From a checkpoint of a small image captioner.
Model: encoder moe expert_choice, encoder num experts 32, encoder width 160, decoder norm layernorm.
Training: 8100 steps, batches of 128.
Data: 245000 training examples, 4.2 epochs.
Rows from block 8 of the text decoder, named by matrix and row number. Rows with one number belong to one attention dimension. Each number is 128 + 32 x the weight over its row's rms, rounded and kept within 0 to 255. All counts start at 0. Numbers have three digits each. After the name is the row's rms in percent of the matrix's.
# q: attention query (decoder.blocks.8.attn.q.weight, 192x192), inputs 128-191
# k: attention key (decoder.blocks.8.attn.k.weight, 192x192), inputs 128-191
q.105 089:095128128168128128128128128111128104128128128182128172128128174143128111157072128124128066116128128083128128060095061092113128128128128128120128128128064128128068094150136128097128092071128152
q.106 097:101027181101083128128128128128101089178076198128108128128128186168128056128128128098128128128128128066166128108112077128128107128167128152128128128128128128128128128128128128128128098128128128
q.107 077:140130128173180163128128114200065128128128128149128192076128102042109128146128128128128128107128081159128128097128128082106148128097128128128128128128128128114128101158152153173128175163128192
q.108 114:128173128142134151128069128128117128078147077092170128128144128128110171128188128151128187128128128220089128179128128095128152128128128075184128128180128128128111109175170128128128128128128077
q.109 114:128194091128074194157128119076174128072141128128090103128128156128128093123148077136128128128128128106128128232126169139128104163128128128128128128128128128128208149164128128146158128128136113
q.110 097:128100104118086128147128139128134128128097128128077128128128136175128051156128117091157082139128128128128128071121099173128092128128128182103163156080076128131162163128085059081128128068114128
q.111 133:113070128127128058128158131180085128167099166152128141185171105128128098121110128104128067128128128087128128037130076128128102103128097155079189128096128128150128128078128069083098128128128128
q.112 108:128016203101128054128128128128056128128102200091163128128165128126128083128153128128091128128107128128128189109128085128128128128128128128128128151128112092128140128128162073101081128182128237
q.113 114:094195128166128128128077128136128120111128091128128128081161126128128186107128162128161175089128128232128128128128093072052147128073128128168110141146128190163066069190128207181128128098128059
q.114 107:128197073128080128128067128128161086128128091128128128071116128068099127150097092128165145128128080138139128128050102102060128128128128128167128148151128166128080128237131220145128061068128067
q.115 136:111099139128199128128128128196078128175095150152164168128179128128128188114114177113128106128094128128128116030135092085147128085128105128111128130093128161128064128128128128128108128135128128
q.116 075:128144128186128128128128128128128102128128130128049173128128128128128128128071128128128128128051069062128128042128128128160158076128074212128128136128128128128128128128137128128128128128128128
q.117 096:128128169128128130128100124128127128128139128083128113106128118101128181128128142149091195128106128128099141202128158093128168164153167054180074128178178128128105092128217155169123128203128128
q.118 090:128104128128183128128104128245077128128128128171086091128128128082117128128128125128106137080086128128128165112128159084109158128128083128146128128143058128128088128128145165128128128128128232
q.119 114:101118128128159113108128142158128128157107155171128161162128128128128128116087128118128073128128128096128128020128128105128128095096090198128202128073054128168091128128128128128096115128128128
q.120 094:147128128123128156068128128128142128128116128162053128128103128155128117077128128128128063155165128073128099085180128160128128108128128217062172128063079128128159176128031128078170139128128128
q.121 114:155125128056073128128128143087128131091144128088128107103128128128128057128146087137128128140190128128128130230128128169128104128128169128128128128179195128128186128161128128128173152138128086
q.122 149:166128128061077128128128128068128112091149128074128102099128153128127081153153128140128156150157128140112128219128160159128101185173162082147052123166190098100173128128128107128128153128128128
q.123 108:142018159128128128128128128128108123155104180128128140128128128128128057128128114128110128128128128128128128064082087128128128128184128128089128128128128061128128128086151042061084178128114207
q.124 108:128128128038060128145151139128158129099129112128110094122128128128128035141141082138128128128186162128128128232131152200128086128128128128125079135128128128128204128128112128128164148128128128
q.125 080:128178089050059128158128160128197092128128128173054088128128128137128061134069078128128128111128128128149128166128128130055128128128128192128128128128128128128175164128110128128127128104154128
q.126 121:149174128128100128128128128128152128078156102092128111076128128114122128128157128163128168128128128166090128241140161128128104178128163086159070124167128127128128128163128152150160128128128083
q.127 110:128051128128128128128179136175097123162087174128128128213164128156121070128128110098117075128128128064153128050106088128128128141128081150088179128104128128153128128100128016128101128128128184
q.128 086:079105128142128075170128185187161141150128097128113139128128128128094122185139128155106128063128094158124182082128128193128128152128128093128227128128098128240087097128096115128081150128128164
q.129 099:078128128060128063128128166213128105153117128144128128194217128128128128184165113083128148029128128157128185051125128128123088112094128128160128198128147128128128088164108114128128107128128128
q.130 094:128128128128186128128128128228128173128051139128128128172128128128128103178114128175128128128128056128179128014128027095128128128128128075161230128128128128226096087130136128164128155128128163
q.131 078:128187128128106159128128128056066101107176128143128128092128128128128140060128128070128095128128166128128128174128180128159141128128128195073095128128128128043157128073128147058128082128158128
q.132 083:089128128110134063160106172195128128154128128128128128173128128104098120184152128128128164128128086128097159056109128128116081128092108096165208165128128160194063104179092128128080128128128128
q.133 108:128148128209095087120128123033128124069128128100128122061095128140177132070128134210194078201118205128116128204148128093128115128128170097090128128128094128128151128079094128087096128128128128
q.134 082:090128128111128128156123189128128128180128102128128128148128128107096128188128128166090128051128089128125128128101110128128070128095128128165255128128128128229128089158082128172086145128119175
q.135 103:081111128078128042141135161178128085158128128128108128183222128142063128175176084094051145050128128128128189128128170128128085128110128128128128171128128094128128128156128128128109099128128128
q.136 093:128128175220128189128128128128128128128097128138169163068065128158231111068052188215128080201091150128128128128128037128128161168175128128105091128128112128128128128117128128118128128128128128
q.137 090:128128065128081151128128128061128128128170128128088128128128189128073160115128128128128128128111128128128078189099218225197166113110139181128128128128128128005128205128128128128128128111140128
q.138 094:128101128128159104170103184194128128128085091128156128154162128128128128191128128177128114100128071128128128031104079128101100150128085128157208128128128128203060090174076101158128161149104128
q.139 101:124114128104176051159128146128128128180128129128128130187218091128086098196151089151095171034128123153128149128128128198128128093128143098177203157128128128198128093128128113128104128083128158
q.140 109:128124128056128111140128128246128132200128152141128128173180128128095107159128128067073128043128058170128148026128104128128091128128104128162250166128166128128087102128128102154128128128128128
q.141 083:128019128128128128128028155128128126128126069128122128164145143128048128207128128128128128128128070128128128128128128146097128128114101128191128128128150128128128128219105087156110128128128128
q.142 086:128128128171059182128157065025101128090128128150128128082128191128128145128128128128128101128128170045128128190128128128128128128128128165081128087128128128128128173108128128128128128068128128
q.143 066:128128128162094014128128154128107128128128104112128128180128128128128126180163128128128128128128128162068224225128128128128075194128163079177128185110128128128128057128128128128088128128128128
q.144 052:186128128128128128058128128128128128128128096128128128089102128128128138128128128128165128169128087128128092000128128128140128128128084158094218075167128128128128151128128141128218128180068128
q.145 114:136128117059187128157128138195128128182128128160128128191212104128086128128128128128058128008128128128128100128114118128130130032128142128165201128128128096128128080128163118128128128081181174
q.146 083:128128128128095198095099113128128135117128152128146136048055178128128128070115128119128083182128149091141128128128128064128128128128128166077128090128128128089148128082128128077180128143102128
q.147 089:128186128128128128116176122044053137067128128128166128048128119141128107041092149128189085194128128091128128190147108049128128128168144128128128128128128128128139128086128128086098065128128087
q.148 078:128143128128161128170128128128128175128107151128187088128086128128196121128128180128154128128128128208128191090128039128128087150152128069128128198128195166128085128128160086128128128152096128
q.149 108:063075102116131090148128160181128128150128098128128128128192128097080128194128084147080149064128088128103171085128128196128093128090094102150206152128108128180096128181058128128097137135128161
q.150 077:128128136206128128173105183128128128139128128128171128160140128097128128187150128216119128098128111128107128078128128128121128128128128128128128128128128154185081097183069116192128158128128162
k.105 078:128128148101084172128092121128128128128128149109189131061088186063085078141178128128167128128128128097128128128128128088128128171128129073128048128128167128128128085157128190128128169128064128
k.106 094:123151198091128128128128118074117175128120155128180128117079178103128128123128128053128128167113114088166122072128128128099177130128128060092069051091128128062104128128117198128128128128128128
k.107 061:107134089128128137128128128128128068128168144128128053078128128110128128172181132174128128128128128128067128128174128128128086128086111128128128177146128128167128128152128128128128128174128128
k.108 088:128128082164128128128099090128164128128067076128128090156160040134083128128128128128128128128128128128128150113061079128128128093165128128138198128128128144128128128128183067128128064128128128
k.109 108:128128128153128128140043128180144164128057128128128128157151096128128165110128167158128128117142128163092128117128128101103138049128128177129197162150130180127162148128165042179128128128128170
k.110 100:128128128097105066128150174063107128128147128128128215092128188128128128082087128128128128149115128128126115186192176169121169128128128072091070039080128121128128128106128128128184128089099089
k.111 126:104128128089135067103209158060111128128223128152128152108128166119128128128128128128099172134128128136128117128192157193128169186128128061109066053089140093128128128119069200086128128128128087
k.112 101:128128128110128128100168128128128128128146132128128128128128142124128128128128128128105198142108128116166128015128128166128128145082128067101093062128128128128128165128080218128128128128087128
k.113 116:147107128146128173128128093128128128128148128084142089141128060128063069112213092128128128128161128128071121128128081084148128128128128128159128211164128128128128067128185065128062103185165102
k.114 115:143128161134075206128056103128128128120128128081140117091098128086078128128193128128199128128128128128097128181029128062087082128128187170135092128128128153110128079145184128168075128128128176
k.115 139:128128100118124080115213128091128112083219115117128128122128150092110088148163090128104175128128160116128128152168128156162114209128128089128075128128146079145107128153078196128122128128105080
k.116 083:074128130082128128157128195119128082128155144128128128128128185077156128167182128123128110128068092118128188128127145128101128184106128082128067128128123106128128078177089196128128154128128128
k.117 094:149128128129158128096128092215149116156076128128115084162118128128128128128128128128150128128103128128128128050086062128128095128128131188137157200128128128174128128134165128128128091170128168
k.118 077:128128068128128157110128128128201128051128106107102079132083167117128033170128100081128181128128128128128175128175128128128106161128129128128069190128162094128128183158128128098059128128128128
k.119 124:090128129091122085152210150082097128076216128128128128113128172099128097128128123128128179128128128136128125170166172179143128199128131077134061128128141074128128128128096186128157128086085103
k.120 098:128128128128128087173128157090105128127128128138114183128128186170128174128124159128084128098128128167128088222128128174128128128128142128128085128086080128075201145128128128128197182128128105
k.121 114:171128135128138128098071128128128130172059119156128134128128084172128190081128150128157084128126128135128093097082100128128177051148128128128192128128103176128109160070162039128128102128158128
k.122 149:171128160128148164128042128159160128176045128156128128138128096178151194083076169128128090128128128128128101091097108075128160037155113128112175104128107183128128152101156079128132114139128158
k.123 110:128128151102128128080128170128128128149128128128163128085110171123128169131085128128128128165070115116128191128177128163097128154100079047109128050128138124128128128108128215128128131128066128
k.124 107:197128128149128128128128128128128168184072128165128176128128134162128128096128128128152128160128128139128128090128128095103166041128128168128162086128128128090149171128166041128138128106128128
k.125 073:155128182143091128147128128186170169111057093128094174128098189128128128128128128128171128111128128172128106181097128090038128047128141162140128100128149194104175178128128128148188128086131128
k.126 121:182128130173128176118128082128150144128047128128128128145128080145095167088128154128157091128128128127128128105072088070128131059128128188122200167128119170128141128128185039128128128128177158
k.127 124:128128128090128128085128165083120128089128128143128179099111183124162128128128128128128128154119128128157130128204144180128128156128128064106079048128151109115073151116069128086128128128074084
k.128 077:128128128026052117128190148065128106188126184128128128128128128128128128128128080128128128112128177128206128192128072126168082092199128095128128164061128060206157120128181128115101072128128128
k.129 099:128128128128128128082128128128110128128128161142128128046128128139212128063128128128128128150151128116128173095128060128128128128128128128101128128101128128209128128083128128111147060166128128
k.130 101:062128128073128128141156128191128135128101128128128128128171118128128025146109128128128109095128128153185128029128128128128065128089128077128252128144128128218128128107128126128128128195128128
k.131 074:128128130128198128128136128128128128132167147128128128099127128128142230128144128128049128128120102128073094128128193128128197175128089128128128128128125128029077128166128203128167175128128128
k.132 072:128128128128128128128128128128128128128140181128128128128075132142128058093128050128215128128128159128209176165128080117128128128182157128114129142097211100128128128088128128128109090128130159
k.133 110:104128181128125100128084103093128128095117128164128145122104128125128253128127173128083128079128128157128093205107132066128128128128155128177060128128128161128113071179128151128099128050133121
k.134 079:128171091037104128087128128110128128167134164128128149081128128152128128128128128128128113128124166166217168128128128099177085051157178128128128150084128111128128119128173161128105037160128149
k.135 104:128128128128128096091128128041089088128181174128128128128101186144181125054128128128128111128128128128128128199128128128128128128174107128092064128065128060128128137099128208087128065128128096
k.136 083:128106165128128128181128141128128105128077128128089128128128084128073173168067128128105128068128174191178128128128126072128128128094171103128175128182125128151090060151128128128103128128114099
k.137 102:222166128128128128128128128059128168128128128128128128128090128134112171116128107128089128163112128100128128201140128131104146160176128165134128128093128081040128128128128099128141181128176149
k.138 097:100128128128128128128132128128183128173104128128093128128127110128134055128108125128128128106128159158207168128128128080128085064128171100128182161128128123207121128101167095128100077198128152
k.139 102:128128128128064105128128128015128111128128154128128152047140183149191113033112128128128125144101153128128128167128128128128128100128128128128128128072128066128168145078128163117128045128159091
k.140 135:079167052049128128076128165160128128128132128140152128075149162128180128128128128128177107159128102124128162037140128196143128128085128128099200096128128133195128158091118128128145128190128138
k.141 081:212128128006022128128128128128128179157128137128128128128128128128128128128128082128184128128128128170134173235128128128128128128202128083128128182128213056128135128128128128128128128128128128
k.142 092:217128128128128128128128128128128128075128128128097128128128090128038225128148128146075157096124130128123128213128174128128162151159128128178128128121132123038105128166128128128166128053168128
k.143 077:128128128128064118128128109047128116128128128137128128108128128128128154122128081128128128128129128128128128255090095128128128128194128145128000164102128096128128128128128118053128128065128102
k.144 060:128128128128195152072128128255128176128105128128128128128128128128162042128128142077180128128206095128163128128128128128108094128028183138128225128128128128128128128128128128208128128199128128
k.145 134:128128054128118099128223128128128104128128141144148181059171173153183078128097093158088120153100128092128128064151162128166128128137098083085128094128128051128158144128128128123150128167132128
k.146 086:128093128184238128127128128232128132128128088128128128170128080120117186198128128128128143128128082159128128049128143128128128128058080128169128128170129213128069100128128128142128186128088154
k.147 088:113089128246128086128128079127128128066128111128128128128128128147128242128128128128126128128128128128128074189127123029128128128112128128159128128128128208103098128167128128128128128065128100
k.148 081:012086128130128076128128118217128128128076116105128128128128128119128128163133175094128128109128128177128164064128061128128095128041128128128203143170128222208128111163108128128128128128060135
k.149 116:162168128048128128128128141083128128128116175128106128069091128158144128064113102128128128142128174128171153181142128106156128095219168128115113128086179086128149128082181128114128069159128128
k.150 071:128128197128060128160100128128215128128128159061128128128128128128079128128128107128128128128128159128196193253068142049119084070187176097163128185128167128151128114128186128183077122128128128